Rows from block 4 of a small image classifier, named by matrix and row number. Rows with one number belong to one channel. Each number is 128 + 24 x the weight over its row's rms, rounded and kept within 0 to 255. All counts start at 0. Numbers have three digits each.
After each channel's rows are labels from the 100 images, of 14976, where the channel reaches its highest value: "strongest on" is what is common among them. Only what is clearly more common there than usual is listed. The data: dead-leaves pictures: piles of overlapping shapes. In brackets: how many of the 100.
# convs0: first 3x3 conv (model.blocks.4.convs.0.weight, 96x96x3x3, each kernel summed), inputs 0-95
# convs1: second 3x3 conv (model.blocks.4.convs.1.weight, 96x96x3x3, transposed, each kernel summed), outputs 0-95

convs0.85:111108144122171126103124085100139142122135152144090117110120146153158119120124151130148109114097097123135166100157135113119126065153140138122171124147135140141134148126114077177180128121114114068094125134124120198162137096111121165132136150130102115189121141143126114111135106131128113114
convs1.85:118137127144149118132097074117131139111157112148130126130085143136103139153100155143123099109136119094141124113141140145130147103188158080128127147151139132115123193048157111136115109119124102151086147123153133083114119089124150141127136141127142128123163140144113156129126084134182121089
strongest on: mixed sizes (99); gear (37); vivid (36)

convs0.41:095112139100174139087138116142139159127127114086078108150143130157132097131124110114126132116142095138124140118080123137148134087109097119135119135153125162135137120116102087127152112082114109140143114108102123114111124147120131170152084119132090134196151158161130116103123114161103102058
convs1.41:099127127113140116158140115088128164116136099127092157092133133092140139118143129147135121091108114165115112130100104131118105107094138145114139116111115143145098155162121098162134116149093063128096111136090126113158124085101099068137102099135186127114158105118094127123102140102124153087
strongest on: mixed sizes (99); gear (37)

convs0.74:092157172130132173133170118153130145128138146128159109123164115117126143071109130178128125146113078131134124127124174137115148113099095109125107070142149169072135141123152095116153127122152138101151112102154114154144105102147122091151102105123116095170119166131135105134118097113113117142
convs1.74:124195084130129136119101112109138115133120110128126134140107126135127132131130128139057057146121118160122134142132139153101102151097153119120125239142104146126137174120123132125112124120089143135146132092107151120111132110124151107131154086137130101148123122119149112120127080143134120117
strongest on: vivid (96)

convs0.78:170115147132121109114125129133099117105182129151155080114131132098141151155147113134128116120104094126131144156116138117124152060197130127113140132135136091079113113084106094149153130138113128145123120107144095104145168113164101106141147125127149154126172121119082141101176134101111112151
convs1.78:121122144139112133088131136110132100146127120122115137135145124179130104113101103098127116117122138130105136138093118119122121115142124115080113105077144095138167128110133165152152118119125135121097127122161142106111146111226091102139163125093118121110122154110101131073136202159152125126
strongest on: large pieces (82); flower (38); vivid (36)

convs0.0:113123102141150147121107119159117103150098178179154147063130142151136132098136131147115112123115139139104133128114172107128094146107140144132115137102131135140087174105108108127136108136126135135146141139123118144111107087104116138118142157148168137183113157125107102152158121076118075192
convs1.0:175130134124094101132115135090146093107132100100129098105152125104082092124137135084127146121067140100122101086124137112112185111112115111132096134135118161117106187114170114132113125112132112142126124104099153148106114098101089152132155129099079121132118125138120163089123104100128151130
strongest on: vivid (33)

convs0.81:103145136120116128127145082117141139146121115202119160142116152141097123133109198121129127117122094149143135105155110141160163166163118161119154161204122081160119116158106148120119124124129146105123145093130121086154154138132125150157114110110110140158109124095138114095124133113139153104
convs1.81:115124155134118104084128110137085148133100110151109150141114182116135181156098131190138137056143115141122154120136114104126116121150126173143142110160122152147121127164128148089134108117113173106124141100122149105142123126158093127120106108116149146113161107146147065106133126142167127149
strongest on: vivid (83)

convs0.13:118122117153128126122117110110099103109162167077071110139150143083151135171117100143098150109096117136139128071123125127132139115126118153112112153124122156142131140105107146148135090104122113154098144155119102086161149147108124149143159126160106155132130102166128108077113124122090147064
convs1.13:121119142181165132137138105099129169093109151122124143123150099178117134088184150161127137159136117128136124142121136178126134121119139112143124119115132098082132124095133119175173133156134105156165100106189084088100146098145154131110094094109127137114135127126119153164119129126129124152
strongest on: mixed sizes (95); vivid (59)

convs0.16:162129143105138127152120097104131113147153096122073123110138096144091144138139135119127163141116095135137100101158130123120112144156147166177137136083153069137103177138129134168132135104100180132122142119122125106152152181104129156141113117146092125130100097149126124068113151150134101137
convs1.16:114112123159151127052103120130100111101119121104102131182126116130095174149126092152136120108121141116180153105132124150108125192157168097105096127113104117167142130139143114131134108178140121120130116130164142144142122098109137103138153117129143120128100105097125156167088119117154123086
strongest on: vivid (81)

convs0.94:122142110151132104109153154159116111101145142149136113175133167180151146120094136123141118135142098135153101102118126148127203106129132140151110133160112067105129171140150125114193169112127142147104148117111126163128153100145124123145105113107105124156108158092092146134115158163140144118
convs1.94:142126099126139145159130131142165181186172132157115135181131141096203122126131107172097082122113105106112096118129129123106152137116147120127086141114121104134159114127138135125140145153119123099117130089100118129116152119139140135101119111089132116133110112156100109117151198116167114128
strongest on: vivid (78)

convs0.21:130102121146102137123113120167122127149146123116123186150155128065123118111118109138130141159116126115114143121131149114116119065110157181113144125127136081097097146131126112137102128139144187141134140134075120135136133110061100125122189128145140112111087108125153124081116136162150134127
convs1.21:124105137108114134142128156141116120140117116156088124120112124114123187119108107130140154223137127143129131098162110105123151112133137132146129115154116086132115145117130133102105118136146135143095149145114134086115119126064136113140106147133177163089133131147157149198131113185109142120
strongest on: large pieces (85); vivid (57)

convs0.58:105108142144161148127130062051113157145144132122094114135099126111108122111156097098137118135111135132138136092150166149133151115098137160129144130130120077100139122132092131112160099117122124138133116122130127134150129164126109165112105087093121121136147075150139136070122103068104144121
convs1.58:092143124145161153124117111123139171101118149163133152107140135132109145137142126128156118133154144159093134162117147151107110154103124097116126138164127026118111100116143101141147104160119092105122154136115116096121099125148175124111080144134143149102166153152120147149132100087153126149
strongest on: mixed sizes (99); gear (31)

convs0.90:103085089118136118122128123095102149132111156176133141117097126145119129167138137137102125151143137083139124155079104125107135143116151122113157144109075104141133155169143123091171170137112157150141111137141118116113087119124106121058117090114114143081082120123128111179120110135118136116
convs1.90:142105131157121150161157152146154133161127128164132109151137117118117135113119135126184194124122149164128081110147089147119161133169183141104139078160100102133111127140099133138109108113134130146140063127127132137151098143187128127096128105104133096130144129162147094107135140147132117136
strongest on: vivid (37)

convs0.17:150117147144144124131108134096124120143115124101145161148118161149121171167140082126125147117145108104128098128112125146129160149110132115131109138140130130154118113118143168114167176113121152137065104109108128122109101169097128157122087135115074101168160138153136117142116123173118160053
convs1.17:099153104090142116137150069144089133122107092115086136155124140104124127131079099149129119214129100138134131148124125115121096099152091152145123124127147065092091109159123149154108113118110093139100139122137138110120112129101111100125097104128184138136110124112125111121117112126132093117
strongest on: large pieces (70); vivid (47)